{"dataset": "single English command words and digits, spoken by a formant synthesiser in many voices", "input": "log_mel", "spec_augment": true, "vocab_size": 54, "embed_dim": 256, "encoder_norm_position": "res_post", "encoder_width": 192, "encoder_positions": "learned", "text_encoder_mlp_ratio": 4, "init": "lecun_normal", "residual_init": "zero_last", "learning_rate": 0.0018, "epochs": 56.4}
Rows from block 9 of the audio encoder of a small contrastive audio-text model, named by matrix and row number. Rows with one number belong to one neuron. Each number is 500 + 40 x the weight over its row's rms, rounded and kept within 0 to 999. All counts start at 0. Numbers have three digits each. After the name is the row's rms in percent of the matrix's.
Before each neuron's rows are labels from the 100 clips, of 14848, where the neuron reaches its highest value: "loudest band" is the band of the loudest frequency at the time of the peak. Only what is clearly more common there than usual is listed. The data: single English command words and digits, spoken by a formant synthesiser in many voices. In brackets: how many of the 100, against the usual share in percent.
# fc1: MLP up (encoder.blocks.9.mlp.fc1.weight, 768x192), inputs 0-191
# fc2: MLP down (encoder.blocks.9.mlp.fc2.weight, 192x768, transposed), outputs 0-191

loudest band: 4000 to 8000 Hz (34 vs 11.5)
fc1.312 084:508511552558434466566506516481535516461522484473491441439559537441504534518548457524480524480443470505476505469476511502525517510444473535496518509477526444442450492406490568425472536492533485429515464528528474447473473499500483466497573512465505490447427489451498471462497448518512516476512488589483468504446461550442472508461427524552412568547465544493534524542483524464565500480432511521472475440417478457460528518457422454513564504458480467493513509498463497421468490598475476469556548609467550504486560488471475555467536573491526475516525512512473451584521548534569470498
fc2.312 090:495454550451449580430504457463547576486478464520462523530491569443520520448532465552487456459494511506526425503469569498496469530528433531478500576451449520438514474478518504529531506471558435485514503512430458474583554553461485482467577522496534520491480454498558547407516535464534524492479402534530499484509526539571537577524477481509502575521458477459527531481475551497579483508517495540454491450516470546550512533497554506533525417478528455508406494465557516495458485537496475496419490513436551522497474507465559495462539519503466588544470439503498559489498493509468469410

loudest band: 250 to 500 Hz (45 vs 16.9)
fc1.274 122:525508544503516529501540486442478439437488501477493497531502535485554500529566526490436487500403488458515431478482528537536508503512454439500511500509578477517461528401528541498575469491455528503505483535515509465522476502480491513503563532436521504455461534596485497521522489446519554468512504519486519477538398532466447493489544511548467507568463494507587522462480505481486510452459453523438482460474497491492471501446400469549601515506477472588566440542471489425507540514536495464489549516524546444489419481489550519496457534445472410414571507469388495533477466524555467517
fc2.274 110:532464497454509454524418542475534507474419520459530495532488492523508483402485539551519528532574498548501503475406494462487506506488453489509495527485520538547497535507552528565485498501486432508504519529378475577467416472563447488457479456590534515552511447475502523516521522535517444502437549488511464548552541442513491524500473475511549492468434549523461502497540461492509518538516537461471527514528507483515511430479527532510476508545499465475391631494452470510564436438473541506502413448568462557473553525489543455535438430478497506487540518483547473489510547496438510442

loudest band: 4000 to 8000 Hz (33 vs 11.5)
fc1.438 090:522490478565487545492524545463506514498471481495491489500511437508489515511537516503471481555524511514523535495466503582569479604506583422434493495437525454590515481508494550576491504526517449411462506557483485486530466477429484458430483516496497498504553508548475511536541478513588479465482487514514559520575443485536535515477522539514482443554456511451575505485520547491468481448476571495502490494464513459435489516488438547567599517499505468585543579527422499439511574468573505494492492429557581534524516553526472545492453515482519469402555524467474471510520470490535519458
fc2.438 086:499445475488531481502501460469474477524490526524538456481481566547455531524514534514519573448476502511467528521494480479520545348463510536530463575540449471484500538500516547527522529522512422640517481505505487484395441531467503515534537560566496480520444494499471481495554535503498526511514500508428491529500578445510455519514453437441580516464517485480466505533522475513518479430454510612470516457514483560507476544528575535485511525495462492487446484458460402437462534500508466549501462534559481468482567498470527471568510509554442511542431549542525483499510527518461474411

loudest band: 4000 to 8000 Hz (38 vs 11.5)
fc1.535 093:457482518510538417487484525510480490503567450492506453497484517502556563575563561552469504499533574513498556515422438486507472546516530503491535565523557459510478463516476470462441452504394483541492497525568458475500464511454445568484517477496444463511470559482509508545505442544543487588474484495442523481520471499422481541479486491488460495487470480497490443529491491468482464465504572569473481534460421515479496509501408515488518420566409463534485505507417426471532484509443411489561530491475479492552484418521558495548555494474482438497547560509448504527462573497436482514
fc2.535 087:498442510464517498509482519517515439532556396570503515558469559464516503538498584581549532483524558506459467494479492490514462500537537535427502552458512482542436462503468446458468488450433504520450536540603486540500475499483466530535489547526471499609514497444504505568511450545535483551475511515519536529508456536472544509529491499483437434470515461505514455481465525464480526531513523554424439493493546457545453498508483513457501524479471429582549476519393453557554477450476448444492490484482451489520547483503563484612519495492521460533439490481486534595497474467580485515

loudest band: 4000 to 8000 Hz (42 vs 11.5)
fc1.179 142:496496554527517458565412517530497501490473495490450520453545515483563460476497514560492427491501506446493474556555516472491489551461516587582547406522553506489489510459480523615440515500478594450491516468496503517494455547478422460505518471505472513503449532478475510521515541466468496474467511539483490499496512502437492489471467559498454455585493529578530524512499484487476515467484453434464530498478518593523497577526460541505487460465543558506556463489567507434519537538419513511581427455475560487428487576480511460446445514617449508445537470499504574489491525497500474483
fc2.179 142:518510463485540527514533509508462465501599484526547453462503490561507515550487513450487471484503522543474494493432496509479541451465449481523507615518535427537427566482517567514551490489488485530531495501540462531414421383459530552507469484470499525464475528515511476498458438497460455532539550513459522519557442467421488532585458495477547478489478536550489496538549461513532525487531552560523527467550484462530553483411447508481492531550451486464527480441498440487528479420540544413533477554488532500557500487497513493563496491512547516491482574425497454577551486512410546461

loudest band: 2000 to 4000 Hz (27 vs 2.8)
fc1.134 119:588443586530464468462566471544501556457459534447490558557477490486485511468508485502446461537423452529526532469487575454537490550518504450509417458481492496507522474412520529468549516490561469443483470447486547447539525531508504425440519554479540505509525525527477495489540536453488513421517463550544478414434527537616505489485512509532503521568459511488534528506511519484446463556464427498514508478510555496526459503528539575510543483508562542514488507566451534449510544519508467548421492455546556526462471519541431449477446558468539455467582469532453470503494473515551504517
fc2.134 112:521543459534555522533485459489512500481535551508532479497452486539483566560472487438445558452536525520477555490519511460476587436525438524565530582566527460517546529501497471571567468468555552573551513495499524498468510513502491581504487531484497541452481542533481427451483479512440546468531509484448529502514454511457446515562450504518495514458511501495496469559455426501552506434462521582538515463533418500503533448452492500465405514560505550464433503549525448474521481504423486448531513552488547493522464470491511547513427531514430489499487531520484430533447578417465527432

loudest band: 2000 to 4000 Hz (51 vs 2.8)
fc1.685 128:549527548484450452454586508482526535518491493478497523568493481493493508471519504467458484592450497571510531460458549538510475624501500431487400497483463536485464457461506527455530445493471492461487455512532528448493455506468527469467494492498544505516573490556499540492544500425491466486522477553566545480427430527541539495484510485547533506572444535485530555480494581445495495599518500482521525506489538445487460505460530524532577497528489460575497513514489551461544523473557500497376507423542517566562479492519441495537486517476568440519608494506455460560497475498505497531
fc2.685 117:499512483472554510502487483518399436457580484506567412482460503543530589588552502521475548495556562545509546524486496502469475438512449530546501564569526412555526524489527535501514443511525457530537490521538476494444451515417478534498470495492449489456487491480522434557545474550490493489468530537391508505608483430420441535546428483493495548460451534477475472559495464520534495476488541598520524495522421513506496447446496491479484532521481466469454530464481413497546517473486488518522508547471501500516528489481543524541467480492476520482464555525479486522490548462429538415

loudest band: 4000 to 8000 Hz (60 vs 11.5)
fc1.387 096:515481431436476476498438501495516423525579519507516564529476551547492524587491508469439560541470527529448526497544486426402513445511455498570480573518509497521511492463479469526582481523443531618511520449517540465443521545544475523471489504521485509498512513543468481458546527445443550604556453476474513522473482553436500509534488491503510496429572471548447465488472433514477479513504556586555510512454482546524465529499519484500500489494511524485449430465570489498469444516482452487494575505518462454514454396556501455585489509461504466550493520545509520498477484460438454496
fc2.387 095:509483460514462461477517478498495510513603478492490464469536458493502519527574541611496498532504528551451540495527525552476537464476465542464536485425510497518425448430499550384477476515503466524474473472550529505440442519455488477461515488448480413502450507497438478515559525496464470501514463503516493472455467507458527454532496503474507458582489483512550516486488531457498529492456509535495540496442544432536420528506498531536550521454446489502614476451440410503450584524536484542575514563542496496566509471533507460557538581544567485524498520521456539535473478536603479533

loudest band: 500 to 1000 Hz (50 vs 16.2); 250 to 500 Hz (46 vs 16.9)
fc1.229 111:562507485405474447518442493505522485521517495485500512477492500504568553535499432475447518480508521494449507490454487443482519460515456490474468561549523498484419455508485507480486458511450509577518493506511509464472461472527533545556538496554512567478530541502528504460490505530474467534530566470442583507478487551511400489516469403440520463413514444526481437575475446533491451537562461497591538499536502416538533465528551523471426548644485526432451529450544529497499443459479525477532499547454493542487502462513506501536531527538531484609514544491457499488477531491455548525
fc2.229 103:546518571531553459488521455488410512439528495566496425504539472543474518473558534502535517533464626402525528514484515484523494432450493532529470480554512512475479493448510570416475519483472495500555462499598530479443448492420547524549484476495453453501440577403521466524503503470526433502466535504493478447494527517518512461519522435513534495539505547476501532509468435516423509437548457519467519500479527500490476551562486556452495505517553528504527507442479433433467563489520489537558514527525554480449561484500468530514524606563491533479525532465466511479461507559497530559

loudest band: 250 to 500 Hz (59 vs 16.9)
fc1.609 077:497565528502485376507547498585500466496486552505506478453532514509463508458475505538522556483449500463567562477519515503573524527491493486515479490499489462448480551518506464505499457500486497466509479483523525410481452510568482525526565484539489523497484557514498506476510540536486430445460558470440456458509538473547495448507518477467460521531569563506386530545504551505491530509473453470446437510495518503522537517442566507578505465570527489480498553552497571440521499506515528519491491426559559534507569651477459493516500520555494507501618522514521538492514500577583485563
fc2.609 081:429442556475556561449517442543419490483506470535478497480540582551418508515557483459479487522486533567496488585471560514447432510513450519509520489578498472514521535501542491508546495556524540462471518433484512522434537589536472436433474469559456533466529515542546479450505511501544504476520475494500500437616491439485496508477510546520490541517503536488420510473426521479468513588553498498545469526498486519531512533515526530485460476495501512516459452471546489517447419552450511459443560463499433487504477507490558510484471389466443539508520442550501491441515501539425493439

loudest band: 2000 to 4000 Hz (90 vs 2.8)
fc1.736 085:494468416542469473442449479506531469520456503484491529538525495500519514498481532530468478488562544516414531510473537422509467582531464439530447499479505556516555492476514497467498581535470524562505507492487503499513478527483489580450517503504529529464476484490544518450493494515529626573567480512543576493552430561496547481466524538545502552450506510539460508457504390536521498465444476453455520567510474548462513537498469477514454512603468531468480517470495537581560433520458507519533498480506492558434509514449565456451443556440471441553579502498496515550499569440498461454
fc2.736 081:532480606489484485450448476489521576509549500442464434506536553407556543501553554528486523448415468511475503485475556458519493566475475603479485436407498489461526507437517481470479537523526504412471499498552501500487508502450485469462513476527538505520570578443531520537541483531544459441499520535489505502456508476522475597548465584505454473600500461468539545503505554458462485481453475534458453567480438506527557537529522525468474526535478512486495498481514512521475562485532478498554459487464519562513404515514508467538499485454524504514529418482489571468443490554555458454

loudest band: 250 to 500 Hz (51 vs 16.9)
fc1.527 100:434515518481465451518474487553510524530531515530501492448527501494554496479481473516561515419468519479470509529514459414553498449494474563490563529512553498511478538509530455534460520511449504556503500482538494594471461490491542509607534444559475511459454526388499460513458476603483466534497596468421484513562547487409469457494472489491505436453525525489426475524484473515546533492512509465445462490513478517520536565508546509476427461528490514443519512505551493505467454501508559476551522541485555499441595530454513532472537503576419536588494566484529553538499535581479503505
fc2.527 096:515444499522589496573554426522390430417510455567548495465544501521441550547519498471546532512503584509517535512499496512481442441468497525554488571549489411512520488499518486427532457484462497569548487469539506515441523542422493464536433495503436542495489504447573449559535508550547440478475542519489524499541484505493538470491468451555543517453495628500442462515515461499475491503561531539455482484475539510478542427508519517455414543474553500478504562448489489487516447514449516506512523566509433491480562478521531533545473522494442523484471513525534477506514541446480510544

loudest band: 4000 to 8000 Hz (48 vs 11.5)
fc1.390 069:472514468478466569562488567553480493429510539494511505529465557511505471519486547528453483470490499548501458532497436474528500487501540460578603496503461438516487519475497547491492497516425516489522564503493493489497485527496415511445517465478510541476455517646479516535514441492472537508527507527491511505536438489496504539487503520531443463579520522529518519545508472494481528427512605500557500500463448503509471496462426491539572495497493460556523467506461532412486528432518469474531486566488575443461520488533548537648410461526521433431521495494493523560507435480560523460
fc2.390 073:483408520421507576437426475461437524436484465589487484562477578509539550470590551566537448505467522451531448568470529489465498466496481539500470526466485487534516522484533542515541515489498443476483453521518439526468478474507508509459488480480506450514463494523528559549545544456549536516450491491456458436559579460502492503554568463460503510572484481488484536475444479583459473461526482580485498552480561550526448550482480605483554431493479481520494433473469415505455508486488531482515482481508481474477497486512512415543469503452488517442488510481484571479543471590480535468

loudest band: 4000 to 8000 Hz (57 vs 11.5); 2000 to 4000 Hz (38 vs 2.8)
fc1.435 083:510511484497511517536497541502539508492518514482540492516484532446519477534493472535502510586554499585527465522518397467462502488507487507512584511521512495563568441506512559451470522538406492484535513465463508498518493479488478509451448424448504528490462527581484472544567448500499543554553475495497539502520436498471507536495455490545450531514444510490534449534483408494479501519555560519604508514488471508514521472488437491486495530475511492545524475492476523412500525496542473493588528565535470436507518346529576503520399428455523440454479483551491442446497500423463566488
fc2.435 089:537488491466426560470427531486461558475461484589487530586461505553520503475539543542505485480429518449547443559499491521475537497473531492521478533487516539539489437461454489532494464449471470500520456514556488499527571453487549474536553542426492478542418485533575526511547492479560523524482393468508435491537515475479463561560537446462522490592509432479534518451447496548456482431496489549529516538428518559508447554474455508487537484501530534543517457529440459511425507496527478481454526432534546408511513455514516415484475556473504564427505515523466505498492484558486540507

loudest band: 1000 to 2000 Hz (29 vs 3.7)
fc1.586 079:425532486585492508540473514536510561531431477546468496486498487503568486547474453506545486472495451506553466504405383462581479490483489468523555508510539447570534501549501532502465556562479516469505517488468433487533492530520498504479529513481476513418505513527527524519466494588531533584459549504387522476550488508477490516478452490472454546394524507461456535485507457583514460460484608506493456525494444547490549456440416498504505443477505521422501514550482492447477459459423471450557525544462533487430567514495521515460504491521460474492450527501504474504513516510522526423
fc2.586 085:547409393410495550452468493542500514481521431618527499539485552553547501498488468545493483446473524495535429567547447447503474425466466560484498566483466482525517488499541527509475501533489441518471482512524456535447518488418470495506490526461495509487441501485574540515524504519574553579447509497415455513575540531498491527535526428448518472471486491496471509520499446577497421466540522536496538525494511564561496538502505568465504465546489517498451556472486460574460518480481508502546508492443540456438544463486588465539483508499493552490396475528461511530512481490476507449

loudest band: 500 to 1000 Hz (62 vs 16.2)
fc1.279 097:498503516526548496560475584530510483484519470495546475400517539498565511545495468602536487509504538493548579576523412491520507459502571525518576549482523455578524473533477471468413455503467521477545515542506476512552500478467448533547463490489497513520453528522495489604544455593468483503473526551431453485498538476426451518507441466492414468482508520536497425542531488538465487475486531559522534476459499481531517424441402443455498484446501482486493538541419482457534487462479502503536551576452518441511503479517510563540466505464504475453463586512505449470509530477496523487
fc2.279 088:564448519437493520495512540471460502477553414547484517606439498517495522502528533527567501501454516522508470475460480553521478508502546480488452554482439509550458463516486503523478446442460436510465470533538476578511524440479590476518465540491498458607570492459525514546531472487510486498492467504542486541470517459530468618571504447485540448522476452502550487498480522461461495524576543614498521486488529493487443511518508540471502557446507441544509487511414416576533512414556483491439488457506470490514535458548477455556519470463505534467423511490516496540504444496496572451

loudest band: 2000 to 4000 Hz (55 vs 2.8)
fc1.138 122:478463500533469500499450487515509522483418535493476566518531486489505471478488499558553444495506517493485508534547511409527487577503438493533517497493490521507582486453518479540521598523533573518506481436473539481488559546449478395424547529465525536488480503532507513495526552560516536485514456505510509469530549503495532489467507537521479511512487503530452483480466498518396461460472464430509521538471479596520514518534506528505452427526541563454521507572494518427431461585398491556502466456553456495424490473510524443436436538460391456461513456563531488411493545503487487474
fc2.138 110:540568561508481442498568507503537582553604487512447413439489423473491504551449496392478483463417513520488479441454497508535551504432494507462533491507552488504476560473496526445499544526523492465530487504540469484489420472501554556523485508467541510440541545528424434469476444460518508527541530480501500488458454484468515482515444499451522506540569478471524569525592512520490521455488532530543499480533504417465567516505506541460517526531497519491563478458534501435447528456592497408563515530526515486545459531455439509492555522500537475527525509438455479535545444448516526475

loudest band: 4000 to 8000 Hz (42 vs 11.5)
fc1.756 128:512500496513435459495549528512512470486486511491462516506533523494537502531474536492491502444442544537399511478510532490506498590525506438483479513494512531479534528400490424484527564506476524583494503523537523439548487551477492488492568514450534504488482500567471556531517512439534545529524482548500588471508535493463553459447554572548512459558538469507520499488494518536428521494451543547499480530484513503529467581522468462534558489514456507493530453487439534414500506499507471510439442489567543537416465571573530467574446548413454384517555550493426582475513449498509489517
fc2.756 148:479552496439473462487437492420505498560573547478547467533476539473507498471491621575488481486569496500520508462489462487486581453537508437575450577520557534519505515500504576465479519530507426527514486543501494498445449431520579530444504558531558420493484415501413534509513491458515487558507551450442525545526497465514486496510495485461490500492503457459515477532515501525524542485518562600483501528478425522462507459539463434528537543496418444490512449485447456454504585469570453460494472486503511504542543444473485514521499460509486454519488535431442517531491485544535553547

loudest band: 500 to 1000 Hz (72 vs 16.2)
fc1.111 096:594510514490573524532487508523497471540521497533497481446532489525467454554510493449401465546575535462518467530571493490498470518508554547442507411535448439460514518540495541495412460473584575398497532543479484484525508532435437560478395494455478536466486508475501490563500471536484499480501537477536509537522399496515569453497502521457466487518507531495513497587499519507500449519592523441532532484502546501518507477521507457463511538532457499532571428478539460502541529459486507494538500492436500559566463502513467510449515464591583519475528452478481491480510522415482531436
fc2.111 090:504539516496476486472522558523512464596554531435570430510497504470537455450433530513450484493533481561500529396503574574465461570478479500475502445478554504516535500439527539559475504465525506468493578493469509423466439539399427466463439463513518471490497446484498569512579514461556443461455463472482541581542448445447496539447503525556418493529491570425531501510539558448551512508473549507535517518465473468474512511502489525484523489460462470556534567469479513494473555500536468552545446450530517527537491480521485472510468511482552478499531460456471474546519446435507473532

loudest band: 4000 to 8000 Hz (40 vs 11.5)
fc1.225 106:482519534498534504507544495544470542508529510507463489368533475449474487510486521530482519452472531446471422497502458522543471611519561558432570463528503452543417480505436558432422512485527502423512544510501499478546434561396446525491515518490446437498459501467499494562521468521477460538437545521498500541514485438514541438469511481439499480497488493463526506533523542508534421468483564482454528497485477539523502488501506530478557445501498446547501483436512462486491540480509432515557461535462526463529506572472498538467583541587546469462537487495451531534490534486597502429
fc2.225 103:564459470564435543525483479449510474508524501507474544496528563428490392501544576592523480485508471564455473520471475476491488415506413497543545489515550497480466479466560487489482563505509492504472456498435437561487560471553495436461511531490564545495501494509449493488468456568488467513599480538555496605463468552488522558515426514560459484528510490498532498552504512423543572469548512467495508423437467488512526476466503419536491503488439504486516465527473520518468447531526447468540521543508521499512530454592532489480501455527579498548474443487554489535498507560436511500

loudest band: 4000 to 8000 Hz (34 vs 11.5)
fc1.335 108:509469526530495445473556451490509558518549504487497492427524459475494487546478493505540538500464508516379524501454527514510503489525541487487540505543481531496548485390528544433519537474493517507487500449514517466452504541409541505503522526446506475566480458377454475517511499507454557564576459595568567548425462498455571535511484499479539559547451470478554455556467549451522503464469490563536541481478491513502450535510495451478502472500527500481532501467401420515497494489512411555488484542480519509573567389513485487478580546551492470509450474485505512534468495542493514504
fc2.335 100:554496521546532489528565526528461448544497487502477542432554461473441412458461510465465491480573488533457515444508494510501453454442504571501500431470420467462507525511506509572456501508561547492473548467495474543461500562519447479496431475560544528481509478435471552472499544500443403464457491543524491558427513493521619501494507509491476472498578567464484517538516543443498523492616515482490553451500544479524518472522522602441488508477468484481490557465539532568500512507511519509509445482534440565474491526551442505531563513533515566538469472498551500496524508453417512443

loudest band: 250 to 500 Hz (47 vs 16.9)
fc1.61 114:456481423476533600519521468524487497401513536530494500474495470537436487476524487491586500474449458445536456531539513528508522422535451465463561531514555474516480540537494536499553466518467514506527532503479491519511500419521458497475490503446502484419458540533521510531439482469450491555506584487401449497530491509566455474516525450430535457481488494588431499512493462566433497463480514488434498503581487500527502415501476461513551472520521525450530424516548462414472512431482526491558495539492510407452473558474528515505476529494506480440492575466449527506498430597486521482
fc2.61 107:497521504508538531525559442578502564412489503481496498482493433492493476509491498528525469574586475438577501522565497539538504505565499549476515510538415492531528527616545518442510480511540502408535527488483537477515516563499423461495486445481549463507460483487526527549505520447464474506477546508499422514536497509539512416474523448465415554516468628492475530528494502561446433494531494506515519597498471497515497405516502470487512384501542504494477541497541485460457522502463536574553479491528514486487529514509392523491472527452500514458509429480484468520522455517477529471

loudest band: 500 to 1000 Hz (52 vs 16.2)
fc1.245 102:552543503489544508519543514569476442563555522508501503424568491504477456527489514503501509500507571463506514439532491479524501551484565550481521450456514455438496592476465485493493441494535551458509531482572499452532438529470501550502484513530420535507399539436544501573499484504540437461508575471482470481580423460484539446485478513548451487579533527521538521577514535511492501502474516467481519530503560473514528524461511484483562563494503508547581479484567483454533543442533547489534480487508528536514535617500456533547512482501560519415559537493439558552534512554569484531
fc2.245 095:487455487469540551473580431502524444452610456520455493477490576470410509469511523469514524449462481520440448467517575586461517433461493489501522456453463477440483541507531498496538521435534464540454534484500459522444448508553479530506491538525501538514474532451425510428464483483492486500544554490541497551505454529475488503525475479521566511554528506499454489537524529497554512520568522544457463466524552457512521572496585498484541538551427417495499421490487467552470470466512480426531473540447489486535502486454454497579592520500532483565455484432560554559535455521505523503

loudest band: 1000 to 2000 Hz (30 vs 3.7)
fc1.724 084:437587567529472453557490519573478545485440561484499567428536509494506514457486466486477533506508501493557544470492471517553538587504502538527541571594486527513467473584547493444441490529573529495553502478476488489504485530560499491485518488526529478487549473548525470509509527534439481503479474554526476450471574401494578491448509462518497609470485576435488534523515511503542510517484497512527490498452459567486559435465464471494477467454528516446468542542526520462486489527460481524446502502515489555494557613503510544481485472537497512536577480564498433480501630501521479527
fc2.724 084:441482546464509532498461484511430589399514455567473512517573579538519567521567467517524447492437534502521493589462525461511435535525481524524567540524434528503447505492518509495521519540550486437525465517487436554513522513519511483493504448512548495446502508550549500491479503531470564545486491566483466409520561433496448511499548505434499525519534545496495553509424489506479525500539458518505503544468552548539530509495443579500468377505488539446414454516513474537436468506475523469468483480486515483455444543539548447472468456469471531471508486537477543431513532555433543441

loudest band: 4000 to 8000 Hz (41 vs 11.5); 2000 to 4000 Hz (35 vs 2.8)
fc1.81 084:484572477502522488565480561520567557520523559475573457512489463505532515500435577474521531533560534484499534442431462513516552475462489491528482522482546458491502499528564592501460508538511505522576526504512519474473443511474521511467516455487522453444476458470442459499537464493418485506521518529440498577568487499460538481456425556551485524506501567489509595516526476536578518425488597557593513425425473523423555471459480438498499568454462481468459502449500492457519495468526497453542522467511585570481565498534453535494476509502500501518467535487511463555556479510547479500
fc2.81 089:462434488491518530460499463487437476451532439606482491539536621525475558504562524542487457493400561524519465575467470479492432477441478516499493547532460468476488559460542522459537496546503457481467425495510393523460518489512515509498481511529464502476479516532523539480540541491588530556479490536452481448548561435505488555502556470428510504498573464444452556483451491524518471504557510581480455555495520557520492564541486627493536465492465454490470459442504492484461481492512523457468486491464477486461516490496534421542508444474491530480480498531503552483552489539471546425

loudest band: 2000 to 4000 Hz (27 vs 2.8)
fc1.190 086:521524533538500527463499480526458474546534538535480544451480510477485475475500529438424508512600454505444555470469460443571475458485425457465450453552569493547557510460503426489590507503489535534487539482510491420509553506509521524480494604494503505482455471499483469506449494448528511494581481487550593457524473473477547444485501549584496547500517468440459440503456537572525468533474540547474453442477504510473476544538541459519481580516501529465543513543498586481543476462559544478391557427476496522474458580488456513473516484471449463504554534484522472537523536536461497516
fc2.190 084:439483545473548549464592474470440481545518485517463494528492600403490548492541543460519516425487452510457472516490537526533432493509505480538479503528487493456557494521506442532566529451508500524506549497458507536544568523488528479507520531558499436473516501501486512435464494477534498438511487453479541504490542435550511564489508545552506531466500487417457461457496580460567606515532552553461429455468455492456518543569532520488454510435472484504520520512542561536515506493474445499442510495458448565447474505452559520496587469479416577548438440432462512496509486521546508500

loudest band: 1000 to 2000 Hz (37 vs 3.7)
fc1.383 099:548546498507604526516502497507457474491560502520487487423457513481492483474477480484504546567531512450554490510527398548488511404488562537508529453559540492536535519560451467521493426524433572478478521530502472465505501490476491571572483559500417471505449489564454442494474489465469492565454532513451515517523524481427464483511488464479482485464493479435469513486429479542548454465528527522521527482495412552482508473513393425460466493485481521542593443525539455468548499469549537438516582520431484417502521490472457528423549486518475509436429537473513471518519514517496537492
fc2.383 103:583525443564470495471586418429474484437521464546543487503466435437473491465549568515463524540543585457544463417543476538445485519532479515494428528536463540458551513530518480429516442501521511491430496552498500433533522518434494515522503556471489437486497518534453509479515535457535445507442505460495576574491519544570518491493548495512477467508473491468547517514473514508516502501568509507504540453519395462461515480542445430524538536497490454517524525476524508435521597519554512522467470489491489538559520475581474544463500531510492453483517478427417452548514464447528570493

loudest band: 250 to 500 Hz (39 vs 16.9)
fc1.96 081:488549542521491478471564538596505553548562557457518479443456473474500534536453463464424538585478521559548526488404460547547455620482510512472489439592478501492510515540481503481491427556459447450489492539504457426498440501453491547496507484501451474451567477549549497481510427485500532525432473545477527496495491418520482535473504462480510517467482481416494529479483484471530478546489546490587494531521464490480530505484516551537540476552485469514438548533514596527511452482560496478521493448470510516510550483440421456480526492513463514486522506477498465522501492356528507500
fc2.96 084:531520494443482458429499486575525498502559480593529457573423587486489542508472526506480538457419539581437467509522490432413470500499461521472488458503507490526486514517497448440481482504462503450458527488524474470445426518499483538484461499533491498515529578506509519481547443521559519508509558484467524470602474521463452500556535491497481507467535486420487481500559501516436556471531488451577457597508515455588577579508507508468491518590478515546491478493450532508461431504526478453563548492524497453497528479471487435551471485508520469555536452478517499544510432480588520475

loudest band: 2000 to 4000 Hz (74 vs 2.8)
fc1.595 113:435482490535534421533410538500530496480436533457501600486512536486549518427473521498552476585551481477557544520511506518528459567520497534575541496462448505524540466502507558505489488487483487474508496435478540437469483516469439487459449479535490479513451478486477502517542604448475529476441427547513498474489520506496488468471511424522431548493481556501518543496499436461500395479521458476489505516473503585484428474490531562497495469493558532497523546572472507514535516594426530553478521435555465538445552468509505488459457534522421442500523469591580471504491543459484471492
fc2.595 104:482548538483542468526467482493487531495533419544430432449531502478562510480521459471470425457507528460521466560458520486517449503493486575485566452524575479526448509496528543508498546516508500439480477529532416489480450519506460597529529526461504488443453561488488467517469469504550526517511618516448529482543499475448476461478449493439496501534504522460511531482548450543482494419551462466471517500517496485475520507511456582515532469593489525500517475507494481511504522489486529406640512568431549499439461535409529509485559517582486514515484459399451530521497527522544513486

loudest band: 1000 to 2000 Hz (29 vs 3.7)
fc1.718 079:487475423485499494539525490503530459487565522487498558565483537502465501572497468524481496567542451456563506454482428502566516474538529507499540480460447493519531486457513535404452439495421486457506466433491515393491508486468516518449473474436459490515415466483502494518517516446515528532517480484529485490495397491493423475495470402552476561529489510464521549517492510524489366537484522564539490507467457554520431451447475436487570537476485435533554506479461473436496485498505518493491566576496452467565557445561491463576474526490543467457475484490521494534508444532551483491
fc2.718 077:559530558457485551476471466486469520460482440537444529500529495489523482480595460505463430481526559429537512526521510536523464565538499486545470412569541565483539453500492493451486512544571549429506519514455472455514554494443524528502433543445457523456529514533556472525454470548581491443517474451482538460475482462527481488550516508466454503553459476498545488504431496513461473560538387450547539519488489494533539451535485428489517510565500532515528443569546483492480519509486516523480546476472561513532444511488484544448508485544504512501582504482384522443438579503459571533

loudest band: 2000 to 4000 Hz (43 vs 2.8); 4000 to 8000 Hz (36 vs 11.5)
fc1.264 086:521472501541428578474481560471501555503497507485511524530520464457506478527510599506465466522531510509527469447446437410504474510482517505501490472496487563535507488540535590501502611542520486456499539518506466530516499489522546494412477449486551476458563462572560499481497505429515530540542521505567547502488500491577636492420493567506472523490503513508545544563506474541536548542591528482496466476484526535431531540558487456509520549440477490462478491436568506529523510487542530473428442474506502547457495598575545519445422507501536493506531419481498471496519519476525490520
fc2.264 084:502434553508479558505506513447482524399484436553476517539535581443510551484594529552516468493424509488554462518471504494515467496464490517505510525478415485463485495447540487509513466480518424447530446528514442504559554499504495484529507465522527522539489481487527509474552548456535508519422445566500426476476614463509465569506519469490482524532530525467504561505422538473539476507516472586465473460425545545480456526486495579436528441406520434503452499494466501509491525491539526472422516470507498507465496540549482478540496474465523580447505454563522549464556495544492489397